From a checkpoint of a small multi-label audio tagger.
Model: mfcc input, norm batchnorm, activation celu, depths [12].
Training: normuon at rate 0.027, 3800 steps, batches of 128.
Data: trained on melodies that start on their tonic, played by one synthesised instrument, 18.7 epochs.
Rows from block 9, named by matrix and row number. Each number is 128 + 24 x the weight over its row's rms, rounded and kept within 0 to 255. All counts start at 0. After the name is the row's rms in percent of the matrix's.
# mid20: scale 3 width-5 conv, dilation 2 (model.blocks.9.mid.2.0.weight, 96x96x5), inputs 48-95, a 5 kernel for each
mid20.44 109 [ 57  74  85  89  89 102  99 112 134 137 144 153 158 171 180  90  97 108 113 125 106  99  92 101 104 122 125 138 151 161 116 118 116 119 119 159 166 137  97  72  85  94 112 119 122 140 148 143 152 156 125 139 133 129 126 177 160 132  99  84 124 132 142 149 139 136 103  93  98 119  84  93 114 125 155 156 154 144 114  99 130 133 139 136 131 119 137 138 117 116  93  96 117 130 140 184 164 145 130 104 141 137 129 118 102 117 118 107 111 120 144 145 155 130  94 146 146 144 139 136 156 156 154 156 159 139 117 107 105 106 117 119 119 101 102 158 153 151 159 153 104 103 101 115 125 142 122  95  70  60  92  98  98 106 107 171 147 139 136 128  63  90 108 108  96  91 104 134 159 171 106 115 118 109 114 118 107 117 137 151 150 156 160 156 144 139 138 134 128 119 111 119 107 115 130  85  88  81  84  87 129 121 123 116 109 130 126 118 112 118 111 121 127 131 135 151 159 137 127 131 133 131 125 128 127 154 147 151 150 145 124 119 125 102  93  91  95 111 107  95]
mid20.45 097 [120 121 128 122 120  87  87  79  80  65 148 139 144 131 124 144 139 126 113 109 131 131 149 155 159 120 118 118 118 110 108 122 123 101  76  66  81  86  85  88 125 147 141 137 122 125 116 112 100 115 116 132 132 141 136 124 115  99 101  94 155 138 122 110 116 105 108 110 113 118 186 170 176 170 166 151 148 150 134 134 142 146 146 135 134 157 141 142 135 128 144 128 114  95  90 124 140 140 123 113 115 130 136 121 114 111 134 121 115 100 145 144 145 137 133 112 127 145 154 151  73  92 101  91  87 103  99  86  82  95  68  93 111 118 116 142 117  96  81  57 191 186 177 161 144 125 106 103  96  93 108 117 111 121 120 102  98 102  94  90  95  95  87  82  90 149 139 144 132 126 145 128 102  88  98 103 114 119 104 101 109 101  90  87  87 112 120 136 156 136 136 140 124 108 107 135 127 126 142 151 137 134 131 120 110 128 127 118  99 101 121 125 129 120 118 143 150 141 123 117  94 102 103 116 124 156 156 151 140 160 105 117 133 128 118 114  98 102 120 133]
mid20.46 106 [104 113 108 103 119 139 143 140 150 164 124 139 152 164 177 157 144 143 150 173  67  67  62  85 126 117 103  99  95 113 140 127 133 141 153 133 118 120 119 111 110 111 126 130 135 110 116 125 137 129 128 143 163 173 183 131 125 125 117 105  97 101 107 113 124 115 110 102 117 135 127 131 130 125 129 122 120 127 139 135 144 138 139 130 135 152 130 104 105 137 118 117 120 128 167 139 128 123 119 110 118 104  93  89  92  99  95 102 120 138 150 136 128 116 118 118 117 111 109 103 108  87  89  89 110 112 133 152 155 134 112  89  94 106 129 131 126 128 117 117 150 144 145 145 151 134 121 151 162 152 140 162 181 156 136 123 132 150 149 149 118 130 150 146 141  94  91  89 100 122 153 177 186 180 139 149 154 159 147 132 129 114  96  99 102 108 111 119 130 118 109 114 114 122 132  94 131 147 141 133 143 142 132 115 113 117 108 122 119 116 161 159 170 165 138 138 147 155 144 139 105  92  89  92  75 118 135 143 149 144 170 190 185 178 159 110 103 114 107 108]
mid20.47 096 [145 120 105  99 112 142 141 122 129 121 106 100  92  88  92 113 112 115 124 129 113 126 149 140 147 117 118 124 106 102 139 146 142 152 156 115 140 150 159 161 121 107 114 116 131 152 143 135 127 127 146 156 157 175 197 138 153 145 143 131 125 117 130 154 160 152 128 116 132 136 133 133 126 129 132 103 124 123 126 131  99 111 115 115 106 113 106  99 104 112  97 101 112 111  97 128 118 122 124 118 131 113  97  95  90  93  97 105 106 112 109 153 174 159 145  98  92  91  78  65 102 117 126 132 143 113 117 116 107 102 132 152 144 140 148 125 119 125 127 131 143 135 128 124 107 130 134 124 120 125 118 127 137 134 141 162 159 148 138 125  77  89  97  97 104 108 116 113 107 114 116 131 143 142 159 147 139 141 153 153  96 103 111 120 119  93  91  95  95  90 153 161 163 157 158 143 153 146 143 133 107 117 121 129 126 153 158 152 155 145 123 149 145 122 101 162 164 168 158 166 128 121 134 127 153  55  58  70  88 120 124 125 133 142 134  97 104 108 111  98]
mid20.48 099 [119 132 127 123 124 176 170 153 141 132 102 107 110 113 111 127 129 124 120 124 147 122 100  82  91 136 138 144 144 121 118 133 142 132 132 124 112 120 129 132 166 144 120 130 123 132 112 113 135 149 118 126 133 141 140 122 127 141 159 147 111 140 146 133 131 192 181 163 183 186 178 156 122 115 118  71  81  80  72  75 127 131 132 123 113  73  93  99  99 112 124 127 126 123 134 141 129 107  87 115 183 124  95 103 129 163 139 124 151 169  86  93  89  79  88 152 140 123 133 125 123 124 111 113 136 147 135 132 148 156  95 110 101 102 109  91 102 112 131 132 124 128 132 144 156 121 125 126 123 132 150 152 159 151 164 126 109 108 124 136  98 109 109 131 150 133 141 126 116 117 130  94  94 113 124 129 142 151 125 101 156 157 163 168 161  85 102 103 107  97 163 154 158 155 139 147 133 124 117 120 169 171 165 164 179 107 108 120 134 134 129 123 113 117 121  95 106 118 148 148 134 128 126 125 142 163 139 129 121 126 168 144 116 114 138 122 127 128 137 155]
mid20.49 094 [151 145 122 102  92 131 124 106 102 125 173 143 129 123 104 180 168 144 128 119 118 128 135 125 135 144 134 135 129 151 189 167 153 161 175 169 174 185 172 136 105 113 125 121 112 122 101 111 115 114 115 114 129 118 119 166 168 181 164 158 187 168 179 139 131 108 105 119 110 129 102 116 110 118 130 175 175 161 156 143 117 116 114 103 135 203 190 181 182 177 117 105  89 101 117 121 113 115 102  98 146 136 104  76  53 148 149 140 124 119 138 160 154 128 115 127 131 122 137 118 141 121 131 131 130 119 127 128 127 117 144 154 148 127 117 139 148 147 145 150 180 141 131 126 125 145 141 130 113 113 126 118 124 145 142 120 121 115 116 127 117 105 103 127 148 128 134 125 130 140 118 108 108 103 108 153 159 141 142 145 137 128 114 107 107 119 125 129 132 136 179 164 161 141 126 144 144 148 144 145 159 148 139 148 147 121 110 117 134 130  83 106 101  86  97 161 171 179 184 198 100 111 118 128 123 155 144 151 149 145 159 171 161 166 184 114 117 124 123 116]
mid20.50 094 [135 123 131 123 134 152 140 134 144 143 118 126 131 120 112 168 148 126 108 117 131 145 146 140 126  85  92 108 105 119 166 153 157 125 125 129 122 110 107 104  98 103 101 105 126  89  99 111 143 163 138 117 113 123 135 137 135 159 142 146 145 164 173 176 206  76  80  93 100 110  72  86 101 110 111 106 107 111 111 112 104 124 142 137 134 183 156 144 135 168 137 131 139 142 151 139 129 130 128 134  77  97 104 110 108 150 134 109 102 107  99  94 107 121 129 174 136 109  92  81 113 117 118 131 138 125 122 114 112  96 120 135 147 150 148 108 118 123 117 128 133 145 156 149 150 153 143 138 123 114 114 116 126 131 126 136 125 120 112 127 100 130 148 153 147  97 111 117 119 121 108  98  99 102  99 138 139 151 147 159 156 147 141 138 132 183 169 159 137 148 129 126 115 113 119 107 133 150 141 135 128 132 146 166 191 133 149 154 130 112 139 133 135 128 133 160 157 162 135 130 104 117 117 110 116  96 129 150 154 165 106 122 132 127 109 119 131 125 119 125]
mid20.51 099 [147 153 148 131 119 168 145 138 129 123 137 131 135 137 135 109 101  95 102 107 124 134 148 139 165 106 100 108 111 101 112 109 109  97 102  97 105  89  81  75 130 136 125 137 135 137 130 127 147 145 116 116 112  88  66 135 141 145 144 134 105 108 125 163 170 105 113 111 115  99 125 120  96 103 100 133 148 146 144 143 153 179 192 177 150 115 111 103  87  85 101 109 128 105 101 127 121 133 139 153 132 135 135 148 145 130 112 120 104 119  79  99 121 127 134 169 153 144 138 157  79  83  85  87  91 145 130 130 136 134 167 148 123 104 112 113 109 129 127 111 120 120 130 119 111 107  97  95  75  56 131 151 160 161 147 103 103 111  78  56 148 147 148 159 168 115 121 129 115 123 130 115 119 124 139 173 154 136 133 137 161 150 148 147 129 172 139 131 116 153 138 127 111 129 140 114 113 130 147 154 108 124 129 148 161 151 152 168 171 159 170 162 147 133 148  99 110 125 135 153 102 103 104 102  99  92 111 128 137 122 116 115 117  96  86 137 134 138 128 133]
mid20.52 111 [134 146 148 158 142 129 111 101 117 151 112 109 103 122 131 142 126 121 126 133 144 148 141 137 122  64  75 102 144 176 112 114 129 145 143 110 134 141 129 132 153 140 122 125 143 116 124 127 136 128  93 112 118 137 140 114 116 115 125 117 112 124 123 137 136 116 106 115 138 151 160 133 128 114 113 128 129 131 117 111 102 114 136 165 177 131 137 147 142 133  99 120 132 135 125 122 121 135 145 131 122 112 117 121 118 188 178 187  87 108 100 112 133 154 155 253 183 201  82  94 105 128 128 138 122  85 109 113 137 162 120 124 112 118 124 182 128 151  99 114 126 136 130 145 129 103  95 103 143 160 122 119 131 125 131 110 107 108 140 162 122 113 110 125 117 140 131 151 111 114 103 121 121 149 171 124 134 138 154 151 109 107 102 125 140 245 197 175  71 103 146 134 123 135 138 158 153 144 108 104 160 142 140 142 135  97  98 109 139 160 123 135 131 117 132 141 140 150 127 122 103 113 125 148 151 117 129 134 145 131 124 115 125 134 163  96 122 122 132 123]
mid20.53 118 [ 94 101 111 106 104 135 140 122 114 122  84  88  95 103  91 136 123 130 126 115 140 142 133 131 109 142 146 126 110 104 122 109  90 103 122  95  77  62  85 122 150 142 139 127 126  89 135 180 184 174 148 146 145 124 105 123 115 115 122 135 133 138 154 152 144 126 140 145 127 121 162 170 137 132 134 134 143 145 146 146  59  78 111 137 135 155 167 131 105  92 157 156 126 122 127  95 127 174 167 159 159 142 117  95 107 137 136 123 106  92 129 123 141 152 155 121 133 135 137 142 112 136 179 201 189 117 104 112 132 142 138 117 107 113 122 149 146 165 188 197 104 132 150 141 129 140 126 112 125 133 109 130 140 134 120 155 143 107  83  90  58  80 120 142 153 153 143 135 139 123 112 112 118 131 152 102 109 116 120 126 114 136 148 146 142 121 114 106 124 134  97  88  90  91 100 167 165 155 124 115 135 151 151 127 125 107 117 119 116 122 143 126 106 122 136 100 114 118 127 144 140 139 147 137 130 141 148 167 153 152 134 141 107 107 118 119 119 113 133 145]
mid20.54 092 [124 127 125 126 142 109 131 129 126 146 149 148 164 159 151 130 145 141 137 133 115 126 128 122 100  83 101 108 106 103 146 132 124 133 150 121 132 123 120 110  98 119 143 148 149 129 135 135 141 161 109 111  96 114 130 143 142 129 116  92 121 115 124 119 117 108 120 120 123 113 100  96  89 100 105 150 144 140 150 141 130 145 148 157 163 179 149 134 142 157 118 114 122 130 121 176 167 128 137 149 139 128 142 145 162 131 155 152 147 152 128 126 126 129 130 112 120 133 123 105 114 114 112 123 131 101 111 111 138 148 181 167 178 173 187 126 122 126 115 111 111 112 118 110 123 132 139 144 141 129 100  99 113 114 115 133 138 136 150 180 137 115 111 125 137 112 108 130 126 122 123 113 120 135 152 118 125 118 106  91 125 144 158 168 167 108 118 127 122 140 131 151 162 166 175  64  89 104 109 119 167 156 155 166 193 103 116 112 121 135 116 111 114 115 109 142 125 133 125 131 116 135 135 130 130 157 148 138 138 146 141 145 153 162 175 102 119 126 126 117]
mid20.55 092 [134 128 134 132 133  64  82  98 102  95 157 144 125 121 139  86 114 129 122 120 138 148 163 148 143  82 100  99 113 134 125 120 128 124 115 147 137 132 124 125  79  97 107 107 126 102 113 121 127 135  91  96  88  93  94 179 165 163 163 169 101 109  91  73  49  94 114 117 111 119 151 150 136 155 174 131 136 136 141 136 111 110 116 106 115  93 111 125 132 119 132 120 119 101 104 114 115 119 123 130 134 130 124 128 138 137 133 133 144 135 103 111 113 118 102 176 122 115 133 140 109 130 135 134 125  93  74  68  90 107 173 150 139 139 146 100 107 118 111 101 103 100 105 108 128 112 114 117 129 144 145 134 132 137 146  96 114 120 125 133 106 117 132 129 118 155 152 151 139 113 148 134 125 127 126 111 109  98 104 107 118 134 128 120 122 141 161 178 182 174 142 143 151 148 156 192 181 171 163 153 124 150 168 151 120  93  78  60  77  92 110 107 117 126 102 104 116 108 104  95 101 113 115 108 105  89 118 133 154 161 130 139 143 152 159 109 119 129 137 137]
mid20.56 096 [155 140 126 123 134 149 154 147 139 142 107 112 124 112 110 151 135 137 126 126 129 120 100 118 119 180 165 157 160 166  88 113 121 129 118 162 142 126 129 146 153 132 124 123 142 137 147 150 145 133 162 162 152 145 135  87  88  88  82 104 126 112 130 140 163 155 149 136 131 129  80  91  83  87  90 121 121 128 132 142 140 143 137 137 132 110 123 131 144 121 121 119 119 121 104 113 129 119  99  89 125 126 147 155 167 174 157 156 164 187 138 126 130 121 124 196 151 132 138 166 101 100 114 118 124 145 145 134 126 115 124 129 124 123 127 197 169 139 140 145  93  95 105 104 114  98 103 103  90 114 128 136 129 139 137  98 104 108 100  92 108 117 101 107 101 153 144 147 136 142 185 160 158 160 164 136 135 128 122 129 131 122 136 126 123 170 186 194 195 193 111 119 143 147 146  67  87 105 126 137 149 153 156 153 133 158 153 146 141 141 177 168 150 139 102 104 123 140 156 161 115 111 115 110 130 155 140 132 125 135 121 119 117 120  97 123 140 140 152 153]
mid20.57 109 [139 145 142 133 134 123 137 149 156 161 152 145 144 145 139 144 157 172 159 160 180 176 189 196 207 108 115 122 127 132 161 163 174 165 171 151 151 156 150 132 115 116 136 149 152 102 106 112 117 113 107 112 115 124 136 130 125 114 121 122 125 133 130 126 143 138 128 122 123 132 106 112 119 119 113 134 131 126 135 132 133 136 143 149 154 139 139 139 150 152 152 159 186 181 184 149 140 125 125 114 104 109 111 123 133 117 123 121 119 114  75  98 103 101  95 172 163 175 171 170 165 172 172 165 157 138 141 140 129 126  89  93  93  86  81 126 127 122 123 124 122 131 131 128 121 149 143 139 138 117 162 156 159 171 184 129 115 113 117 118 130 123 118 115 113 137 136 158 149 156 110 125 128 119 106 113 111 105 100  97 125 126 116 112 110 142 144 142 127 124 123 125 119 129 134  89  91  99  90  99 147 150 153 139 140 155 155 161 154 156 160 156 156 152 145 132 129 130 136 150 135 126 130 126 118  87  96 103 104 105 111 100 113 120 135 116 108  98  95 105]
mid20.58 092 [109 109 121 132 136 139 153 159 155 154  62  92 123 129 126 136 138 142 139 129 125 138 133 112 105  84  90 103 100 109 134 135 135 140 145 125 145 148 134 114  93 106 122 129 114 110 105 107 104 103 103 105 114 138 135  84 107 115 113 118  91  90 118 135 161 127 125 134 125 120 150 145 127 116 100 189 165 158 149 146 128 129 146 157 169 131 140 131 126 149 185 175 159 160 144 135 140 129 127 133 138 123 111 121 143 156 126 119 154 159 125 135 135 120 113 189 164 130 157 161 120 110 118 136 169  86  90  94  96 107 124 130 124 122 145 146 135 131 163 163  92  88 109 125 139  87 114 128 115  83 133 118 116 106 111 119 117 122 124 126 106 107 118  99 119 175 162 158 169 174 120  95  88 104 127 114 102 115 119 127 111 120 139 136 131 121 133 126 141 119 124 133 146 155 165 165 146 145 155 160 149 150 147 136 146 116 118 113 117 114 102 102 101  93  98 127 110 106 112 125 115 115 125 120 126 142 140 132 123 110 132 127 128 130 143 129 135 143 131 118]
mid20.59 108 [ 91 105 123 121  89  98 100 111 110 117 116 115 115 125 134 105 105  97 117 116  91  82 102 112 128 100 115 150 146 118 133 132 126 130 151 131 117 118 108 107 166 149 148 145 138 123 130 123 102 100 176 196 191 164 135  97  93 105 127 127 120 133 162 174 183 100 103 105 108 129 131 133 141 124  76 116  95  88 100 105 157 159 163 157 148 129 137 127 126 116 128 127 136 135 138 126 136 131 130 128 115 126 138 150 152 129 142 157 151 127 151 130 124 119 118 130 139 137 129 109 115  89  81 114 133 142 130 143 139 125  94 112 120 110 100 142 147 138 130 113 152 150 162 163 145 118 127 141 116 108 129 123 118 125 124 140 143 160 137 107 129 126 110 125 139 111 116 137 148 140  91  87 106 118 106  89 109 132 136 137 140 145 156 153 141 144 140 134 120 102 121 128 133 142 158 151 154 181 191 181 135 141 133 121 121  90  71  75  77  86 152 163 165 129  92 121 127 126  97  87 123 131 139 127 114 124 126 111  91  82 136 143 135 138 109 121 100 106 108 115]
mid20.60 105 [172 149 149 154 147 122 109 104 113 133 150 160 172 178 168  72  89 118 119 106 142 151 158 139 120 135 138 153 158 157  83 107 118 124 118 106 128 162 151 128 119 118 129 121 136  97 102 103  94  90 137 129 127 129 132 136 128 139 153 162  83  95 106 110 112 136 142 139 137 131 191 171 149 134 122 113 118 118 117 116 125 155 157 168 166 119 123 124 130 146 115 140 180 179 137 107 114 121 144 162 121 118 131 142 135 146 131 127 140 160 146 129 134 155 166 156 139 140 140 144 122 140 149 139 124 103  93 103 107 114 133 128 104 106 119 108 130 163 179 173 142 147 167 164 142 113 131 135 126  94 143 147 167 151 127 149 135 121 125 106  82  95 112 126 135 148 146 145 141 148  84  55  47  74  92 189 193 190 186 187  93 102 115 137 157  97  96 100 116 138 109 113 134 135 128 175 152 133 135 129 117 124 147 163 166 107 108 139 154 145 150 134 105 100 117 134 135 144 149 144 135 138 142 134 122 102  96  91  98  92  97 111 103 117 115 145 152 162 157 140]
mid20.61 093 [ 93 113 102 106 106  97  93  84  62  62 122 122 121 114 105  71  92  99 111 119 169 160 152 151 158 105 107 118 126 137 106 120 111 108 107 177 155 149 136 141 150 144 132 110  90 110 110 106  98 107 105 124 109 112 128 141 131 122 123 113 108 119 118 113  98 119 124 135 153 158 128 128 102  97  88 187 176 169 184 188 132 137 116  87  95  95 119 102 119 131 162 154 140 128 121 158 173 176 169 166 123 117 122 130 142 131 138 139 117 113 205 193 158 157 159 126 133 144 126 123  94 102  96  84  83 197 191 174 155 144 145 149 147 151 146 144 149 158 155 156 108 129 137 123 118 146 154 168 193 202 139 132 125 116 107 129 130 135 145 134 123 116 118 134 138  63  72  78  92 116 132 113 109 117 150 100 110 121 144 165 124 132 134 132 141 112 120 126 119 120  97 113 113 111 111 130 142 123 124 121 129 116 123 138 136 173 184 162 152 143 109 111 115 120 126 108 106 115 112 110 128 124 134 128 123 130 118 104 113 118 158 146 118 123 147 145 155 159 154 149]
mid20.62 101 [130 143 144 147 141 197 194 198 188 155 150 144 145 156 183 132 152 156 148 119 146 127 117 120 153 105 117 121 116 134 140 147 135 131 120 107 105 107  97 107 160 147 136 147 169 162 159 151 139 118 104 142 163 189 175 139 140 153 148 169  78  92 115 129 146 129 131 120 136 159  77 118 136 145 146 113 119 112 118 102 103 106 105 126 155 127 157 183 170 147 103 115 135 151 146 160 164 142 135 110 157 158 157 145 138 139 131 125 137 145 121 118 123 121 137 121 113 123 123 112 116 123 124 131 131 122 123 107 125 141 144 148 149 137 138 112 130 145 129 126  92  98  99 134 152 127 135 137 140 156 143 146 141 136 121  90 114 119 116 116 129 133 135 121 115  82  98 131 147 167 131 162 140 115 113 136 148 146 141 134 143 143 134 122 119  81  92 111 104  75 132 140 143 147 137 107 132 136 115  71  92 123 146 134 101 120 138 127 113  95 151 152 129 106 117 126 100 100  69  53 151 141 125 125 124 107  92  79  99 137 126 170 207 157 116  83 122 166 188 190]
mid20.63 102 [ 97  95  99  85  67 222 204 191 186 178 152 135 132 139 145 138 120 116 120 118 126 122 136 119 109  83 113 145 153 151  94  98  89  90 112  77  92 102 113 114 155 156 145 139 146 131 130 153 135 105 174 144 115  97  93  93  93  81  85  77 132 111  92  92  90 123 132 157 158 145  99 100 111 120 116 160 164 167 164 162 177 182 188 169 168 165 125  95  91  90 106 114 130 123 135 116 122 138 126 120 136 138 147 152 124 123 140 162 146 135 112 139 140 134 124 163 180 191 173 172 136 153 158 165 165 142 154 160 152 140 179 179 157 154 139 110 108 110 108 107  75  96 119 139 147 124 126 129 128 106 134 133 133 122 110 101  97 107 129 141 125 125 136 120  76 107 103 105  97  93 144 146 153 144 128 130 123 122 114 107 151 150 163 181 177 136 152 146 139 134  98 107 111 110  93  94 102 109 128 134 129 132 152 154 143  96  86  97 105 116 171 159 149 142 143 122  96  95 100  99 130 136 127 122 101 133 123 126 120 114 131 118 125 136 137 123 122 121 119 114]
mid20.64 102 [ 92  94 103 117 121  85 113 135 124 108 113 112 110 111 102 141 132 135 127 124 140 150 167 154 137 127 140 146 136  91 108  90  72  75  88 132 140 148 142 144 149 146 149 158 151 104 119 122 120 116 190 195 163 122  98 127 129 133 131 119 110 109 120 130 123 141 148 164 163 154 169 177 179 165 129 156 153 147 136 129 134 160 160 138 134 139 149 131  92  94 120 144 141 123 121 115 108 112 129 130 124 143 142 125  98 102 110 136 131 109 166 166 176 179 174 130 103  96 105 121 109 136 151 147 140 136 159 166 173 157 134 119 132 132 133 125 117 117 128 136 163 156 154 140 113 114 122 133 120 100 110 100 105 114 101 129 132 121 118 118 104  89  98 105 115 149 143 163 160 142  98 108 117 129 134  45  67 106 111 122 122 137 137 125 119 107 119 131 140 133  65  65  84  92  96  80  78  77  89  88  98 115 118 122 123  67  79 100 101  92  69 110 140 130 125  81  85 104 136 154 102 104 122 119 144 172 161 141 147 138 111 110 117 114 112 171 172 168 148 113]
mid20.65 094 [150 156 158 153 177 104 106 107 111 102 101 101 114 130 135 108 129 137 138 133 136 114  99 110 118 148 147 146 147 146 116 125 125 126 112 108 111 118 117 115 134 135 128 129 117 133 136 139 128 103 149 126 125 149 187 103 103 108 129 147 187 164 155 166 182 127 115 101  98  97 109 110 116 104  77 111 119 122 125 135 107 112 114 119 129 111 109 105 105 104 126 126 131 136 147 151 164 166 149 135 151 155 141 132 137 124 115 120 127 147 129 116 108 111 125 123 138 141 147 160 118 130 129 121 117 140 134 124 116 125 152 144 137 133 129 116 122 128 124 129 104 106 109 112 117  82  92 104 102 104 156 151 138 138 131 163 159 162 164 153 131 136 132 135 142 201 185 183 175 166 130 135 138 147 165 164 154 143 139 126 116 107 130 122 138  92  90  82 114 143 154 145 131 132 134 215 195 173 153 154 123 133 127 123 129 158 161 159 154 141 127 134 145 143 127 140 142 134 152 163 104  99 104 117 129  59  74  77  90 109 115 116 119 110  97 146 143 140 132 108]
mid20.66 100 [126 130 137 130 126 158 162 146 152 163 127 133 138 148 152 135 142 136 116 106 142 133 139 127 116 152 146 148 131 113  79  80  93  96  94  75  76  74  79  85 136 125 132 121 139 128 131 110 105 109  62  80  98 101 114  80 109 123 128 115 151 144 128 121  95 141 138 137 127 131 123 109 110 113 121 136 113 116 135 161 112 131 144 164 172 100 121 134 140 139  84  98 121 134 139 109 118 115 112 121  92 105 122 115 120 116 138 147 152 153 118 109 117 121 118 146 145 147 143 143 135 150 162 151 138 158 167 170 141 131 166 149 138 130 131  55  96 119 125 116 126 113 116 131 133  61  66  79  83 103 122 127 129 131 135 114 137 147 135 118 137 138 128  93  52 147 134 130 134 130 105 119 140 127 130 103 120 129 132 131 171 166 160 152 139 112 126 132 127 124 142 132 139 157 191 203 190 183 166 153 138 151 148 148 149 118 122 118 113  94 105 113 133 140 137 136 122 111 106 103 143 143 145 154 154  83  95 105  91  71 120 124 137 145 142 141 158 168 149 116]
mid20.67 098 [118 119 113 115 115 111 106 105 100  99 106 110 104 100 100 115 109 106 119 135 131 123 104 110 102  91  90  92  94 101 116 130 117 112 116  96 120 133 143 143  86  96  95  94  97 185 167 159 159 183 114 106 107 116 125 116 115 118 114  99 145 118 112 116 129 149 137 121 137 153 131 119 122 150 162 128 130 122 112 110 128 139 132 133 140  98 109 127 133 111  89  97 102 112 118 115 137 154 156 153 110 114 113 114 103 105 108 117 104  98 137 147 153 145 132 128 123 118 119 118 173 165 153 158 167 141 136 134 125 117 118 110 106  90  83 128 138 151 150 158 138 111 100 122 151  65  96 110 125 114 124 101 105 125 137 127 130 133 155 152 156 152 160 170 165  68 101 138 161 166  99 109 115  97  91 182 151 144 156 166 107 115 117 101  96 126 128 146 143 131 129 142 165 182 193 140 122 113 144 147 125 128 118 126 120 142 130 136 161 176  78 101 113 109  80 157 141 128 136 147 159 148 138 143 156 132 149 171 181 185  83  90 107 109  91 128 129 131 141 143]
mid20.68 100 [122 122 137 135 136 143 131 128 122 116 132 131 132 122 103 154 145 128 122 119 169 163 162 142 137 127 137 163 155 132  87  90  94  91  96 102  95  92  94  92 134 126 125 130 136 115 131 148 150 136 151 137 127 112 117 126 122 124 117  99  92 107 103 110 115 128 116  94  91 100 193 192 200 175 126 105 102 108 114 120 129 110  86  73  74 172 176 179 161 153 167 153 147 140 146 124 107 103 121 143 138 138 137 125 116 106 115 114 112 113 156 139 133 131 135 152 141 130 114  97 113  94  82  83 100 119 146 146 142 126 113 109 125 122 119 135 148 141 137 143 141 123 105  90  94 102  93  88  82  72 134 141 137 122 116  84  87  92  99 116  70  83  90 102 112 112 119 122 119 124 107 103 102 113 113 114 124 130 135 121 134 124 119 117 113 114  90  72  81  92 187 161 148 153 157 134 163 178 183 181 123 124 108 114 109 125 128 145 148 151 150 139 157 129 102  97 102 123 137 148 117 132 142 139 158 127 135 125 123 137 155 157 155 151 148 167 160 133 123 115]
mid20.69 099 [160 142 126 110 117 168 172 163 157 150 101 117 120 129 129 109  97  91 104 126 116 121 120 123 148 117 100  87  78  87  77  77  80 107 111  88  96 105 107 100 113 114 125 151 175 147 121 127 112 111 158 137 136 148 170 121 122 121 130 128 168 141 133 122 132 120 125 131 160 170 115 126 155 167 160 134 142 156 141 120  84 102 111 129 143 133 114 111 133 149 115 105 109 136 151  92  98 103 112  99 138 140 138 150 152 149 137 128 123  88 106 125 142 149 145 210 207 180 160 109 104 123 146 162 177 115 118 133 131 118 118 118 113 109 127 124 123 111 113 108 137 147 157 177 183 133 139 128 123 137 117 108 102 101 126 150 147 139 122 104 105  76  76  89 134 140 132 126 113  94  48  65  81  81  91 116 113 110 115 135 109 119 112 110 123 135 129 108 102  76 150 130 113  90  90 154 156 136 113  89 149 149 161 156 149  68  79  96 106 117  93  90 102 105 118 174 141 116 117 118 107  87  91  94 104 108 105 122 137 161 117 107 115 122 146 126 120 138 174 177]
mid20.70 108 [128 129 122 147 162 134 135 141 144 154 109 107 108 106 108 147 162 148 146 148 107 104  99 114 116 114 135 139 146 139  92 104 119 126 124 129 145 150 151 138  94 105 116 138 137 117 125 138 137 137 145 141 145 122 116 113 125 129 141 151 148 134 119 113 134 123 125 124 118 123 148 132 106 101 113  96  94  95  99 106 129 121 104 109 119 194 185 176 185 201 130 156 159 157 155 175 164 158 166 157 121 118 132 142 162 129 145 149 129 125 113 119 138 132 125 130 123 126 124 138 106 114  97  96  96 151 136 120 111  96 166 143 130 138 138 124 125 126 133 129 142 171 161 146 138 111 118 124 109  89 128 134 142 163 182 134 131 123 120 110 133 108  99 120 140 174 176 189 202 205 148 146 149 140 131 108 123 130 128 148 150 157 152 157 147 156 162 169 152 160 170 175 157 154 138  82  81 111 112 105 112 120 135 135 141 102 104  96  88  90 127 109 106  85  92  93 106 119 130 139 115 134 122 132 132 110 104 110 128 150 163 144 144 124 132 117 121 114 112 100]
mid20.71 104 [101 111 126 132 161 109 116 126 131 146 141 136 141 152 159 150 160 156 155 149 118 118 136 128 134 127 132 142 151 155 141 157 159 126 105 128 129 117 126 124 126 125 122 130 129 126 119 128 128 124 156 148 150 152 156 137 140 131 125 127 147 138 133 110 113  98 102 119 128 127 169 179 195 174 166 131 124 118 120 118 141 167 166 152 128 114 123 147 134 134 140 129 118 111 128 161 151 153 146 150 105  91 111 125 136 134 124 129 153 153 157 158 141 119 115 120 130 131 139 143 121 123 124 118 116 118 101 102 106 116 124 117  97  92  74 111 100 107 103 101 125 133 151 157 137  78  82  98 121 124 154 165 153 144 129 135 137 152 151 145 112 120 118 112 108 139 135 123 101 103 111 108 105 123 133 131 141 154 159 162 138 145 141 155 170 110 102 124 163 189 136 131 126 117 118 177 161 148 122 113  73  90 109 133 142  87  87 104 112 114 111 116 123 119 111 138 136 121  99  96 135 142 140 142 121 117 135 149 154 150 135 147 154 133 132 153 139 146 127 114]
mid20.72 099 [115 127 130 130 135  92  93 108 116 118 149 151 155 150 139 124 143 149 146 140 109 115 119 104  65 176 162 158 146 135 127 132 125 111  78 166 147 139 143 149 114 145 154 149 154 151 140 142 119 128 120 105 107 122 154  90  99 106 129 156  81  80  84  94 111 109 119 132 127 138 167 152 179 136 108 127 123 131 123 118 100 107 128 137 161 119 111 118 124 127 102 117 117 140 141 131 130 143 122 118  83 103 112 107 107 113 113 121 131 143 127 112 122 130 138  91 103 123 125 132 161 163 176 184 178 155 131 126 127 139  90  78  74  98 101  99  99 102 110 128 171 173 170 173 190 138 132 121 121 123 105 113 124 133 138 140 144 150 153 158 122 120 135 148 157 101 106 122 124 113 151 143 145 128 114 130 117 118 124 120  81  93  98 102 105 134 126 117 115 122 119 123 123 120 127 226 188 160 152 159 140 132 141 138 138 136 126 128 106  95 151 148 148 145 124 133 133 139 129 132 108 125 137 107 113 138 115 117 143 156 152 145 156 155 131 169 153 163 166 167]